python train.py --model="masked image model" --loss="mse" --encoder_arch="vit" --encoder_fused_qkv=false --encoder_qk_norm=false --lr=0.0052
Rows from block 2 of the encoder of a small masked image model, named by matrix and row number. Rows with one number within an expert belong to one neuron, the router's apart. Each number is 200 + 40 x the weight over its row's rms, rounded and kept within 0 to 999. All counts start at 0. After the name is the row's rms in percent of the matrix's.
Before each expert's rows are labels from the 100 images, of 14976, where the router gives the expert most weight on average: "colour at peak" is the nearest of a few named colours to the mean colour under the peak; "top examples" is what is common among them. Only what is clearly more common there than usual is listed. The data: views of escape-time and Newton fractals. In brackets: how many of the 100, against the usual share in percent.
# router: router (encoder.blocks.2.mlp.router.weight, 8x192, trained with AdamW), inputs 0-95
# up: expert up (encoder.blocks.2.mlp.up, 8x192x192), inputs 0-95
# down: expert down (encoder.blocks.2.mlp.down, 8x192x192, transposed), outputs 0-95

# expert 1
colour at peak: brown (73 vs 25.4)
top examples: earthy (50 vs 14.2); Newton basins of five roots (32 vs 12.9)
router.1,090,171,197,208,253,294,199,211,147,151,125,207,161,230,250,221,237,149,208,177,166,165,226,211,164,225,174,196,189,189,153,211,151,217,90,193,207,176,263,145,187,234,257,216,227,190,165,279,228,199,141,128,234,175,232,169,153,208,207,256,223,194,192,207,172,246,206,209,185,152,200,172,222,191,218,171,212,199,189,162,167,199,154,251,226,203,240,144,187,142,204,159,201,231,222,155,201
up.0,130,200,265,191,200,253,200,192,200,208,174,202,244,179,205,230,200,200,184,200,214,258,180,145,118,174,231,204,167,220,195,216,200,221,199,200,162,220,200,168,122,214,200,189,226,200,240,291,233,216,200,176,252,231,256,196,200,260,189,243,232,256,200,200,202,239,208,279,200,199,287,200,198,200,202,200,310,200,200,200,207,137,176,138,225,200,236,229,200,221,200,208,192,200,166,200,133
down.0,134,200,200,136,231,254,199,200,196,200,262,209,201,232,265,200,181,188,140,222,203,200,200,112,218,150,236,200,223,302,155,200,263,200,252,57,192,192,178,143,200,180,200,152,257,206,223,252,218,200,200,145,233,146,294,200,84,262,207,200,200,200,219,200,200,245,208,148,200,200,200,130,239,199,200,241,247,200,263,234,236,200,200,143,200,214,200,200,128,178,279,200,206,201,232,210,172
up.1,158,154,180,159,277,200,253,272,200,200,200,251,200,161,227,149,190,200,228,322,166,200,200,200,200,158,115,200,200,200,200,200,241,219,200,200,191,240,142,271,284,173,200,200,200,200,227,200,148,200,200,220,172,211,200,71,200,200,200,200,206,200,168,190,144,200,315,269,200,205,232,120,200,200,130,200,200,157,200,250,203,200,219,200,165,200,200,234,200,118,159,200,125,211,200,200,200
down.1,139,200,190,229,161,132,182,200,171,200,200,200,200,140,193,162,200,181,200,200,200,231,200,262,160,309,200,236,211,226,200,200,200,200,224,4,200,200,200,200,200,215,200,200,186,79,251,253,339,179,199,204,204,200,200,150,220,262,225,200,252,158,151,200,200,200,174,200,183,158,200,250,200,223,150,200,200,200,200,200,200,200,228,200,103,230,200,162,200,212,200,250,200,200,200,200,200
up.2,130,206,200,215,200,242,249,200,188,200,200,200,200,218,219,200,164,190,251,200,224,200,196,200,200,200,200,230,200,290,164,134,264,233,143,129,200,150,200,200,200,237,200,200,166,200,293,118,238,200,200,169,200,200,306,200,161,198,200,218,200,200,195,197,111,200,200,200,154,200,200,192,206,252,240,200,232,170,220,200,252,90,154,308,200,153,200,184,277,297,200,249,250,308,239,200,200
down.2,124,218,200,279,175,242,222,200,200,200,200,200,211,200,200,164,200,177,200,200,200,214,200,200,200,200,0,200,200,171,217,200,200,200,140,200,200,63,200,219,200,200,200,200,200,200,318,79,200,200,200,244,110,200,200,226,181,200,200,200,200,200,191,200,200,200,179,130,202,200,200,97,233,200,200,200,202,122,200,211,200,200,86,216,200,200,200,183,327,197,256,240,187,215,295,248,165
up.3,173,214,101,187,184,200,215,205,162,203,182,186,194,203,200,185,252,207,251,77,176,205,242,200,200,200,251,200,159,200,257,87,261,200,52,254,200,229,200,187,281,279,249,259,274,279,200,149,233,200,210,200,211,200,214,221,200,248,200,258,189,200,199,155,200,148,200,201,200,200,200,200,141,160,134,185,292,194,200,294,200,180,270,200,204,200,198,200,242,179,188,200,200,200,230,200,200
down.3,176,200,200,241,158,234,215,139,200,287,200,200,200,200,168,232,283,193,234,226,178,203,200,254,200,224,115,186,189,131,163,271,200,200,168,200,161,149,200,200,200,106,172,185,238,293,235,197,200,67,200,239,90,176,200,123,159,190,159,216,187,200,226,192,200,164,200,175,200,195,197,200,197,152,224,133,164,200,200,203,200,200,185,119,176,191,200,149,167,220,215,200,173,200,200,200,200
up.4,113,200,200,200,200,200,200,208,200,178,192,216,200,211,200,242,170,200,200,312,200,116,229,200,200,200,277,200,156,200,200,200,168,190,315,200,200,200,206,200,183,88,200,151,221,200,99,224,238,196,250,77,220,189,143,59,200,241,193,200,200,200,200,249,200,149,201,204,207,200,176,185,200,200,194,357,200,231,195,200,138,295,144,200,161,200,182,200,200,130,200,142,198,200,200,228,234
down.4,127,200,268,200,221,176,209,89,235,218,216,200,200,200,200,197,226,200,120,200,257,200,200,206,210,210,204,200,187,200,200,282,177,200,209,200,207,89,200,181,200,200,184,200,200,200,163,200,250,177,176,200,182,229,200,214,200,213,198,200,195,200,246,200,188,273,200,212,202,282,222,114,200,200,222,381,201,200,163,154,211,148,200,210,66,216,200,200,299,200,200,249,200,232,247,230,170
up.5,052,202,265,240,250,217,200,157,215,200,230,200,146,200,200,148,200,200,199,200,227,200,126,224,200,211,200,201,200,200,205,200,186,200,200,200,200,200,200,225,200,210,200,175,195,200,46,195,204,152,200,206,200,98,200,117,82,200,180,200,126,241,200,200,200,194,246,187,200,213,200,200,161,198,200,289,199,109,200,200,199,154,141,185,200,200,200,174,4,264,200,164,200,200,200,215,307
down.5,062,193,199,217,200,200,234,200,200,200,129,205,141,243,250,192,200,192,200,211,115,173,295,245,200,81,209,200,200,243,61,200,214,200,200,200,202,200,200,238,200,287,211,296,92,201,153,200,200,200,200,223,119,200,243,200,200,197,218,266,193,200,200,313,218,200,200,200,245,153,200,175,200,200,229,298,193,200,212,205,200,303,200,200,200,200,200,200,182,249,169,179,200,200,200,268,188

# expert 4
colour at peak: grey (67 vs 16)
top examples: grey (42 vs 14.4); Mandelbrot set (39 vs 12.1); pastel (39 vs 14.2)
router.4,096,162,190,210,232,269,184,182,168,143,299,191,204,209,265,186,242,139,220,173,151,188,237,230,190,210,182,174,234,182,161,168,136,199,94,172,194,190,236,211,204,201,214,213,236,197,156,242,196,144,251,178,148,219,208,184,249,161,183,216,204,194,188,199,176,206,193,226,174,174,225,174,230,200,197,161,280,192,171,121,159,206,212,220,212,166,240,150,185,240,217,245,176,195,200,143,217
up.0,096,201,255,200,238,200,224,200,200,131,200,200,200,64,202,225,181,218,154,224,202,308,247,200,164,200,240,200,200,206,200,225,200,119,144,196,200,200,201,200,200,210,200,227,323,161,303,200,142,235,192,107,273,192,243,205,184,200,169,314,176,224,200,200,192,308,194,173,226,192,200,200,128,200,207,200,235,142,194,181,200,205,193,204,143,112,200,183,200,145,195,209,210,189,200,330,200
down.0,094,186,200,246,69,200,146,185,200,220,229,289,151,207,197,226,297,248,199,183,248,191,199,200,184,235,200,200,200,186,200,187,181,177,296,138,305,138,165,179,200,199,194,166,189,200,200,200,167,258,186,211,200,200,238,200,200,276,200,125,140,97,47,213,172,197,200,288,200,194,200,267,175,181,282,200,200,213,115,200,200,200,183,200,200,165,200,212,207,200,200,206,200,276,259,200,191
up.1,126,222,200,263,78,200,200,125,200,133,228,197,200,200,200,243,237,200,158,221,200,211,200,200,200,128,176,228,187,200,200,200,184,194,121,119,200,202,228,188,200,200,157,170,147,200,125,195,86,200,173,297,235,314,258,117,200,215,162,207,200,243,263,242,222,200,172,246,269,267,160,205,205,262,200,262,201,194,158,290,203,113,202,241,200,211,218,186,127,200,200,200,200,177,200,115,133
down.1,118,277,200,136,198,62,178,256,200,152,217,200,200,222,200,200,211,200,145,162,290,74,176,226,200,198,200,209,209,200,200,200,254,236,135,200,168,200,190,203,200,168,193,208,200,200,200,200,200,200,200,259,200,251,225,200,200,200,189,200,200,174,200,200,200,200,160,124,200,200,200,200,200,191,279,195,224,258,101,102,200,217,200,184,177,200,92,200,140,131,200,163,200,279,208,134,200
up.2,129,249,99,137,204,200,190,200,200,186,143,200,200,333,212,175,215,153,200,185,161,200,200,199,178,269,275,204,220,200,311,172,204,200,200,182,200,167,258,179,200,200,249,272,200,200,103,218,200,200,192,227,274,251,181,200,200,200,218,200,238,193,200,247,82,133,200,200,215,200,200,158,200,200,177,221,200,174,152,255,264,200,274,267,209,243,193,289,232,200,199,221,200,183,200,209,200
down.2,138,187,189,113,196,200,183,255,233,171,219,226,213,200,286,200,183,187,179,200,200,200,219,61,200,200,200,200,164,173,200,200,200,233,187,200,175,200,200,187,200,200,200,216,162,200,200,179,167,200,200,200,200,200,146,254,200,200,200,196,200,200,184,241,213,200,200,200,200,200,200,200,200,193,200,200,145,200,200,256,191,253,115,156,228,221,200,195,195,200,200,200,232,198,200,200,200
up.3,144,109,280,183,174,139,199,198,200,180,242,176,200,192,184,227,200,216,200,240,200,173,83,196,183,236,263,283,200,198,208,178,201,143,193,199,200,200,200,200,200,200,188,186,178,113,235,193,200,292,147,269,200,200,276,200,192,140,217,191,203,322,200,200,200,196,288,200,213,200,200,200,200,187,200,299,200,139,237,200,200,200,200,196,200,228,256,200,244,169,155,200,200,224,205,200,200
down.3,136,116,219,200,285,194,200,236,101,253,191,196,182,166,200,200,258,227,210,200,200,170,200,200,188,232,215,200,258,172,200,202,196,148,193,200,208,200,200,130,220,173,221,138,200,110,214,200,213,206,200,200,200,343,200,222,254,200,235,200,200,178,163,209,200,199,296,194,211,198,189,200,200,222,192,187,200,270,105,200,200,189,200,200,207,167,200,200,153,200,200,225,200,241,313,222,200
up.4,159,262,156,249,160,116,130,129,285,203,267,239,200,168,200,155,200,200,291,161,192,248,210,202,247,200,104,200,260,151,257,280,200,200,185,200,200,265,200,200,203,200,230,233,155,241,200,200,179,230,272,200,200,210,94,200,102,127,257,204,213,200,156,186,200,163,185,200,200,204,200,187,200,200,175,263,112,213,109,199,231,200,170,200,213,200,231,200,125,208,200,186,226,90,200,237,200
down.4,145,145,191,174,133,196,200,154,200,200,176,234,200,197,200,200,287,200,200,246,200,289,222,215,200,118,200,200,200,223,232,234,93,233,187,179,206,116,226,188,288,200,125,133,303,168,289,189,201,90,200,200,200,245,261,310,150,200,266,200,200,215,137,200,271,200,273,235,210,200,220,200,173,131,181,152,200,132,143,200,200,200,200,204,187,251,166,207,200,216,200,200,200,200,200,212,169
up.5,065,200,200,200,200,200,200,130,192,200,200,251,130,200,200,200,200,200,200,200,200,203,200,223,260,155,200,200,92,200,200,124,139,200,292,194,224,305,238,135,224,200,208,200,200,200,178,200,200,200,200,186,162,182,215,166,200,182,178,247,209,229,157,200,200,200,301,275,200,200,200,227,200,200,200,264,84,309,232,200,200,180,196,167,200,217,170,240,200,116,177,200,171,200,234,200,200
down.5,062,144,168,230,200,77,200,257,219,294,173,191,200,193,191,120,200,255,169,102,250,200,166,215,232,200,200,185,200,200,221,200,200,164,200,217,232,216,73,200,152,200,219,200,181,200,200,234,284,175,200,132,172,190,201,107,200,81,216,273,227,200,160,200,200,176,200,200,170,200,219,238,200,213,166,200,258,200,219,200,137,251,260,200,200,181,200,243,200,125,188,200,207,203,187,223,291

# expert 5
colour at peak: purple (59 vs 2.2)
top examples: vivid (81 vs 14.4)
router.5,100,174,267,256,259,218,236,155,168,170,91,230,221,232,265,196,231,146,221,199,188,217,234,206,205,219,211,142,202,164,179,239,188,239,190,188,213,181,237,181,193,245,248,235,237,219,177,247,214,95,177,206,137,211,207,178,197,186,205,268,208,195,268,211,185,228,217,235,202,144,202,200,297,198,205,242,258,244,209,177,199,239,184,224,236,190,235,201,194,125,217,157,172,203,179,236,164
up.0,137,200,165,200,200,200,213,200,200,105,228,201,248,277,200,200,200,123,200,171,163,200,135,184,148,181,200,171,259,140,200,224,170,200,364,277,268,125,194,203,218,327,200,202,200,148,245,221,200,200,195,200,150,200,200,249,180,200,200,178,213,200,200,200,231,213,200,160,166,205,200,226,197,200,169,172,200,304,200,229,293,308,200,200,251,218,203,200,193,199,200,266,143,195,239,224,148
down.0,135,200,202,147,256,200,200,122,170,200,185,170,249,266,200,205,200,234,253,206,200,170,200,267,200,195,225,186,200,207,200,200,200,245,205,200,200,190,205,200,280,200,200,67,213,200,200,198,106,109,200,211,193,147,200,115,136,130,200,169,200,277,143,199,273,156,200,193,215,200,200,200,200,200,210,269,174,235,155,224,205,204,128,239,211,200,200,200,323,184,290,200,200,196,200,172,202
up.1,106,200,246,134,200,232,196,162,200,200,63,197,200,236,200,200,200,223,254,261,200,194,241,140,200,200,156,200,205,196,196,200,200,200,310,199,200,110,200,200,200,200,173,200,170,211,223,215,249,200,120,237,200,98,219,200,139,221,96,201,149,200,208,238,279,200,293,305,142,190,213,196,178,200,200,441,268,200,246,222,210,200,200,176,200,258,200,200,200,200,200,196,209,200,200,207,203
down.1,104,216,188,114,127,200,216,200,148,200,278,200,200,274,85,200,258,200,175,200,200,154,200,152,200,177,100,200,170,245,241,157,200,200,145,232,200,174,258,189,211,151,248,234,177,159,150,158,149,200,257,95,221,151,289,200,221,200,200,146,234,231,200,200,200,140,224,134,200,200,143,200,200,183,261,311,200,200,133,260,337,109,279,200,215,178,200,200,117,200,215,200,200,151,221,200,200
up.2,158,200,243,259,219,238,200,73,309,202,177,178,199,223,243,193,200,183,202,256,185,184,200,200,168,200,225,200,280,263,219,251,201,200,127,210,200,184,183,200,180,222,174,186,201,97,137,166,105,202,200,252,192,169,200,236,114,205,200,201,215,182,161,178,182,270,95,140,234,253,200,160,200,188,247,280,183,200,163,264,200,274,200,217,264,246,234,227,281,188,250,200,200,200,179,205,200
down.2,147,200,282,227,200,200,183,200,200,226,236,158,203,79,200,200,193,214,144,214,186,267,259,143,196,200,133,184,189,200,196,192,200,206,295,200,177,209,147,200,152,186,200,161,283,200,215,200,200,171,223,241,200,200,238,211,185,200,268,91,200,267,200,311,200,179,200,200,200,200,200,200,200,239,200,126,200,200,266,132,219,183,200,200,223,297,200,213,187,200,189,200,200,200,185,166,217
up.3,038,200,178,200,249,198,200,200,200,489,200,200,369,200,200,200,336,200,200,292,200,200,200,200,200,200,200,200,200,200,200,200,200,192,200,200,200,225,200,200,200,154,190,118,200,200,200,200,200,51,200,200,200,200,200,300,200,200,200,200,200,200,200,200,133,200,200,200,205,200,200,200,200,200,200,200,200,200,200,200,200,200,200,200,200,200,200,200,200,200,200,289,200,200,200,200,105
down.3,037,258,216,200,200,200,192,197,138,200,252,273,200,249,200,200,200,200,200,200,200,316,200,122,200,150,200,200,200,200,169,200,251,209,200,200,200,325,200,116,200,200,200,197,200,200,221,200,200,200,200,200,200,200,200,200,200,200,151,200,174,200,216,200,200,200,200,181,200,204,200,200,200,200,200,255,319,200,200,198,200,200,203,200,200,200,200,200,200,200,218,200,200,200,200,200,200
up.4,122,224,243,199,166,200,211,322,166,200,288,157,104,318,200,200,200,195,113,244,234,320,200,200,200,200,200,182,158,269,212,139,200,235,200,137,200,308,200,215,200,191,121,200,151,165,123,156,200,200,235,200,178,258,259,200,211,137,175,200,200,200,223,200,177,200,216,119,200,191,200,200,200,200,215,279,252,200,246,205,200,241,138,184,158,173,202,200,198,202,200,200,200,212,200,249,217
down.4,136,196,105,260,257,230,200,200,200,200,276,209,200,205,154,200,153,200,200,200,267,160,225,200,200,229,200,200,200,180,200,152,142,259,55,200,200,200,220,200,200,200,211,129,225,200,200,204,167,312,156,246,200,200,200,215,220,256,151,200,346,63,200,226,200,235,200,256,214,200,200,200,172,138,200,328,251,200,162,200,209,200,208,200,255,167,200,201,230,176,200,225,200,200,200,115,198
up.5,062,297,228,200,120,200,201,242,200,200,150,212,249,200,335,181,209,188,358,190,236,200,198,97,171,200,200,200,172,123,200,287,331,200,176,226,200,200,203,183,201,200,145,200,157,224,151,138,200,200,200,153,200,254,317,200,200,225,200,238,200,127,200,200,177,227,173,294,165,200,200,200,200,224,200,202,118,200,200,200,200,222,200,178,200,200,200,200,183,200,200,200,200,310,200,193,236
down.5,057,200,170,194,211,200,200,200,147,200,273,200,24,262,201,175,325,235,213,200,250,200,169,200,176,200,170,153,211,212,200,200,244,200,200,150,200,205,200,272,200,200,236,200,200,200,211,226,168,271,200,199,191,200,200,200,200,200,200,200,187,201,200,200,262,224,173,200,200,200,200,200,200,200,200,200,200,88,175,200,144,200,217,200,184,253,186,179,134,200,179,200,200,200,293,237,216

# expert 6
colour at peak: brown (69 vs 25.4)
top examples: earthy (62 vs 14.2); Newton basins of five roots (35 vs 12.9); sine Julia set (32 vs 10.2)
router.6,099,194,252,193,256,310,226,141,149,191,94,209,171,208,229,228,260,168,184,185,175,214,223,103,206,230,164,120,177,187,154,218,226,257,159,218,229,229,266,179,173,252,233,187,223,225,157,229,223,260,216,231,195,180,237,209,158,186,222,243,211,191,241,207,233,269,204,250,221,147,156,214,277,157,219,161,259,209,191,194,191,175,162,242,205,174,223,146,162,98,216,225,197,256,143,230,184
up.0,101,221,207,200,184,200,155,109,223,200,226,200,217,188,200,186,200,200,207,326,200,200,200,278,156,200,102,225,212,255,200,204,195,175,227,151,243,200,201,200,151,200,200,196,200,200,244,149,200,288,256,243,200,211,200,103,200,200,239,200,239,200,147,200,200,187,267,163,200,181,237,200,209,165,200,200,212,307,202,200,196,147,195,237,200,151,285,200,200,210,200,177,200,256,187,110,264
down.0,099,229,182,192,212,252,200,200,116,222,130,200,160,200,200,200,223,200,200,145,200,161,184,242,181,189,200,200,192,200,170,200,200,272,123,162,200,200,200,281,200,200,200,150,200,200,200,200,200,110,200,270,174,200,235,172,200,183,220,192,201,200,196,206,193,321,200,249,268,200,200,200,255,102,200,197,155,281,219,200,200,200,200,160,198,200,200,132,271,247,200,200,200,215,172,239,226
up.1,103,200,216,139,200,178,161,200,254,199,225,216,200,200,263,219,200,199,198,200,200,200,200,200,116,329,200,200,218,200,200,200,193,168,200,161,200,241,178,145,200,226,200,176,200,200,103,282,239,200,200,194,200,200,260,200,146,200,200,202,200,245,200,198,220,200,208,191,200,290,200,204,223,283,208,200,200,200,200,335,192,208,259,149,194,200,189,133,200,200,211,216,127,197,136,200,167
down.1,106,316,226,150,200,200,200,105,200,220,131,200,200,200,221,188,272,177,235,147,200,200,184,96,124,165,200,282,200,101,228,200,200,209,210,200,122,200,188,182,200,200,200,205,200,200,161,200,279,205,243,200,200,207,200,144,195,200,200,200,200,177,160,200,234,200,307,200,174,200,200,200,193,196,200,91,168,133,190,276,200,200,226,186,168,217,200,235,200,200,296,286,200,173,150,200,155
up.2,101,154,173,200,155,157,261,157,175,182,229,189,200,200,200,299,200,200,187,155,175,200,200,200,285,200,200,103,200,200,200,243,200,200,218,175,200,200,200,200,200,239,176,200,200,305,200,200,200,201,200,141,200,70,180,200,158,200,200,153,200,200,307,200,200,112,200,200,200,167,200,200,173,200,151,200,214,201,200,291,159,200,201,262,200,152,200,200,151,200,200,200,179,156,263,200,163
down.2,102,172,174,144,200,210,177,185,219,189,200,200,200,120,200,224,166,200,229,214,296,200,115,229,200,200,200,255,200,200,196,200,200,200,261,200,186,161,130,181,198,182,205,201,80,214,147,199,200,249,201,171,200,282,202,174,200,200,200,200,239,63,176,280,158,132,203,200,200,129,179,200,259,200,200,214,151,200,173,200,126,200,200,307,281,166,200,200,200,200,200,238,120,223,225,200,183
up.3,067,155,200,200,200,200,204,206,200,200,200,291,200,200,200,200,200,200,200,200,155,166,200,173,342,200,200,200,200,200,209,200,200,200,200,200,200,200,200,200,200,200,200,200,205,200,200,200,201,200,193,285,222,200,200,200,200,200,155,200,200,275,200,113,287,200,200,169,104,200,204,188,256,237,266,200,173,200,200,309,200,200,115,200,233,105,200,200,196,200,214,182,250,200,229,286,200
down.3,081,200,91,200,200,200,200,158,204,200,296,200,318,200,200,102,262,200,200,200,200,290,200,179,336,78,200,200,200,206,200,200,89,200,200,200,200,200,200,192,200,200,196,200,164,200,200,177,200,200,108,200,200,154,200,200,78,195,200,200,200,200,164,200,117,259,200,216,251,233,200,186,200,320,200,211,271,250,271,200,167,169,200,200,229,264,248,273,137,200,200,200,211,190,181,200,169
up.4,055,200,200,204,200,96,200,196,200,236,200,200,200,200,200,200,218,188,200,205,228,200,199,185,200,200,213,140,200,209,236,202,200,200,200,246,257,147,336,160,200,200,200,177,290,200,200,200,200,302,237,200,200,200,200,200,200,396,200,200,156,200,180,200,207,263,200,178,200,200,278,201,200,200,136,233,156,297,257,168,192,111,209,200,236,0,200,244,200,210,200,225,200,269,200,277,200
down.4,049,200,200,200,200,272,200,200,71,200,167,200,200,334,200,200,200,200,200,200,200,85,200,200,73,200,200,200,261,175,200,200,200,200,256,200,200,97,200,200,200,121,200,200,163,200,243,200,200,245,200,167,202,200,225,200,200,178,258,200,200,200,200,95,200,200,200,192,200,200,94,221,200,200,200,190,200,200,210,176,290,123,195,200,200,200,200,200,200,148,200,200,200,142,220,200,279
up.5,094,234,200,195,200,184,200,149,187,200,200,200,250,200,200,200,200,274,149,200,202,200,200,161,200,171,197,181,200,200,200,256,150,200,44,285,201,179,284,200,200,176,129,200,159,325,199,200,200,200,200,240,217,252,200,200,244,144,200,200,213,106,213,114,201,239,227,200,188,200,200,169,200,147,219,200,200,136,200,200,173,200,266,200,254,160,208,200,200,144,244,141,112,206,193,145,167
down.5,098,200,187,319,200,146,124,200,200,200,172,200,234,182,307,215,200,199,207,220,200,200,299,260,184,200,258,160,113,297,306,83,176,197,200,200,247,151,200,262,231,200,200,200,200,221,200,200,260,214,169,161,235,200,223,244,101,200,200,200,189,203,294,200,196,179,159,200,200,200,200,200,200,200,228,189,200,194,211,253,200,218,102,157,200,132,161,142,200,143,147,175,234,200,173,200,200

# expert 0
colour at peak: brown (71 vs 25.4)
top examples: earthy (53 vs 14.2); sine Julia set (27 vs 10.2)
router.0,089,164,212,251,235,211,211,211,158,172,289,168,232,248,231,211,223,153,237,206,197,160,251,170,205,248,151,179,183,143,191,213,144,256,210,192,220,207,264,168,169,235,279,275,256,230,200,291,243,91,233,154,157,201,213,196,188,197,207,260,212,203,222,174,185,249,238,242,202,127,204,178,255,159,249,158,246,252,208,167,197,239,191,249,216,213,176,187,170,209,214,212,156,229,186,194,165
up.0,109,177,211,295,207,200,206,145,255,267,306,200,200,161,267,200,186,200,206,189,200,161,208,147,274,234,200,224,200,212,219,271,214,200,175,128,205,194,200,197,199,192,233,200,255,200,200,205,167,218,178,213,177,200,344,198,200,168,200,231,200,231,276,200,224,200,200,200,122,163,200,200,200,191,134,261,163,191,155,177,144,276,216,200,219,200,174,200,145,61,214,200,173,196,201,191,208
down.0,104,234,200,203,200,200,178,207,171,200,225,200,200,203,156,200,200,288,200,200,216,222,200,263,316,200,159,239,155,159,180,200,178,271,226,177,160,200,200,185,211,200,175,200,198,199,244,200,238,183,243,190,190,141,243,200,207,266,203,200,105,119,200,155,200,259,229,209,191,228,230,226,200,143,200,200,200,200,200,164,275,155,283,200,173,116,221,165,200,200,200,200,194,84,200,231,102
up.1,085,200,200,200,200,184,186,155,200,200,294,200,200,200,200,131,200,200,200,200,200,181,200,200,231,260,112,200,193,284,189,200,413,259,171,200,200,200,200,200,182,210,200,200,200,200,238,200,106,200,200,200,200,200,229,200,121,200,200,200,310,171,200,231,148,200,156,200,200,273,200,200,200,200,157,111,200,198,200,200,252,200,200,274,235,200,200,133,200,17,200,200,169,200,200,200,256
down.1,095,200,200,208,200,200,200,281,200,200,64,200,139,217,237,200,200,230,200,214,219,209,200,200,215,148,228,249,200,200,200,200,188,188,158,151,200,140,209,200,119,200,200,162,200,232,200,200,200,207,200,200,200,150,200,250,200,200,224,200,200,200,200,200,202,288,302,200,145,241,200,200,200,234,245,188,200,200,200,176,200,207,200,200,200,100,200,86,358,259,200,200,200,200,200,200,200
up.2,105,200,183,176,166,184,183,156,200,283,289,200,200,200,200,200,200,200,200,203,200,200,223,200,258,200,149,200,141,208,225,102,279,200,177,200,200,317,200,178,200,200,227,233,219,418,200,200,200,200,252,200,200,142,136,147,212,200,138,187,320,140,200,177,217,156,212,297,118,221,200,200,200,200,200,158,178,224,200,161,200,200,200,117,136,200,200,169,236,200,225,200,200,200,184,117,200
down.2,096,173,200,174,200,200,200,200,200,160,102,230,200,200,96,200,200,186,130,172,190,200,200,82,200,200,200,200,155,291,228,200,134,252,211,200,200,197,200,221,200,206,200,223,236,207,285,200,200,200,122,222,261,200,200,227,200,200,200,117,200,206,145,189,173,268,200,200,200,200,241,174,200,200,200,185,200,200,154,200,164,216,200,153,200,200,333,181,171,147,200,197,211,200,198,132,384
up.3,121,211,206,171,208,150,208,151,290,266,259,196,135,168,226,203,113,173,253,342,260,198,222,209,206,170,204,118,215,203,200,200,319,166,261,198,248,169,167,262,216,160,260,210,243,200,200,200,253,200,201,219,192,200,200,200,262,142,246,191,201,200,209,233,195,130,214,196,195,168,204,159,259,210,200,322,220,182,198,139,297,226,282,195,200,200,277,200,307,222,179,205,196,200,200,205,160
down.3,131,194,68,185,143,200,175,229,200,119,269,174,254,213,188,142,229,189,216,272,211,124,224,121,175,184,195,200,190,248,186,202,200,219,242,200,232,200,200,174,139,300,200,200,200,262,285,65,143,222,197,200,219,143,245,200,200,178,138,233,265,294,229,230,218,243,200,229,200,232,190,218,208,199,200,279,236,283,164,260,200,172,136,104,181,142,200,191,159,187,200,201,200,234,202,200,200
up.4,131,149,232,200,198,211,237,187,156,243,200,182,197,200,236,169,259,221,205,204,200,120,227,184,136,247,225,272,232,200,230,194,168,198,165,184,181,242,217,200,237,200,66,226,200,200,200,189,199,187,224,191,229,200,184,208,200,133,212,239,279,208,174,188,51,145,200,210,235,184,176,182,183,200,228,241,247,210,179,235,168,187,161,158,185,253,200,233,250,115,160,223,245,198,255,175,200
down.4,112,187,200,213,200,176,235,200,199,127,139,154,177,217,242,243,273,200,246,156,200,255,174,200,180,161,197,218,224,163,200,315,161,171,200,217,239,54,183,200,243,178,194,182,187,200,200,277,234,169,243,200,292,200,123,217,200,221,200,181,200,124,204,200,280,170,200,200,151,167,190,141,248,185,188,229,203,214,136,272,95,200,141,158,183,193,218,304,211,180,231,185,210,254,286,153,200
up.5,085,144,200,102,208,232,185,200,199,200,329,200,222,201,151,205,246,234,179,200,247,222,181,200,193,178,200,191,200,256,200,200,200,195,149,154,200,153,157,200,200,236,200,192,144,184,93,135,200,200,235,200,228,221,306,171,200,218,267,200,171,200,200,149,221,224,200,200,200,200,158,187,200,229,202,244,172,200,239,176,248,260,289,107,174,200,169,163,213,220,211,200,202,223,138,216,200
down.5,083,176,200,224,157,200,202,262,137,179,220,200,134,200,193,177,261,237,188,200,170,113,200,148,137,200,200,200,200,161,200,195,213,200,200,301,200,200,135,210,200,200,189,219,233,136,200,224,155,241,254,200,200,260,252,200,215,200,202,188,221,200,200,200,200,200,228,200,200,173,200,200,226,175,272,179,155,200,145,312,112,200,200,200,200,94,228,186,231,200,200,200,200,189,200,209,205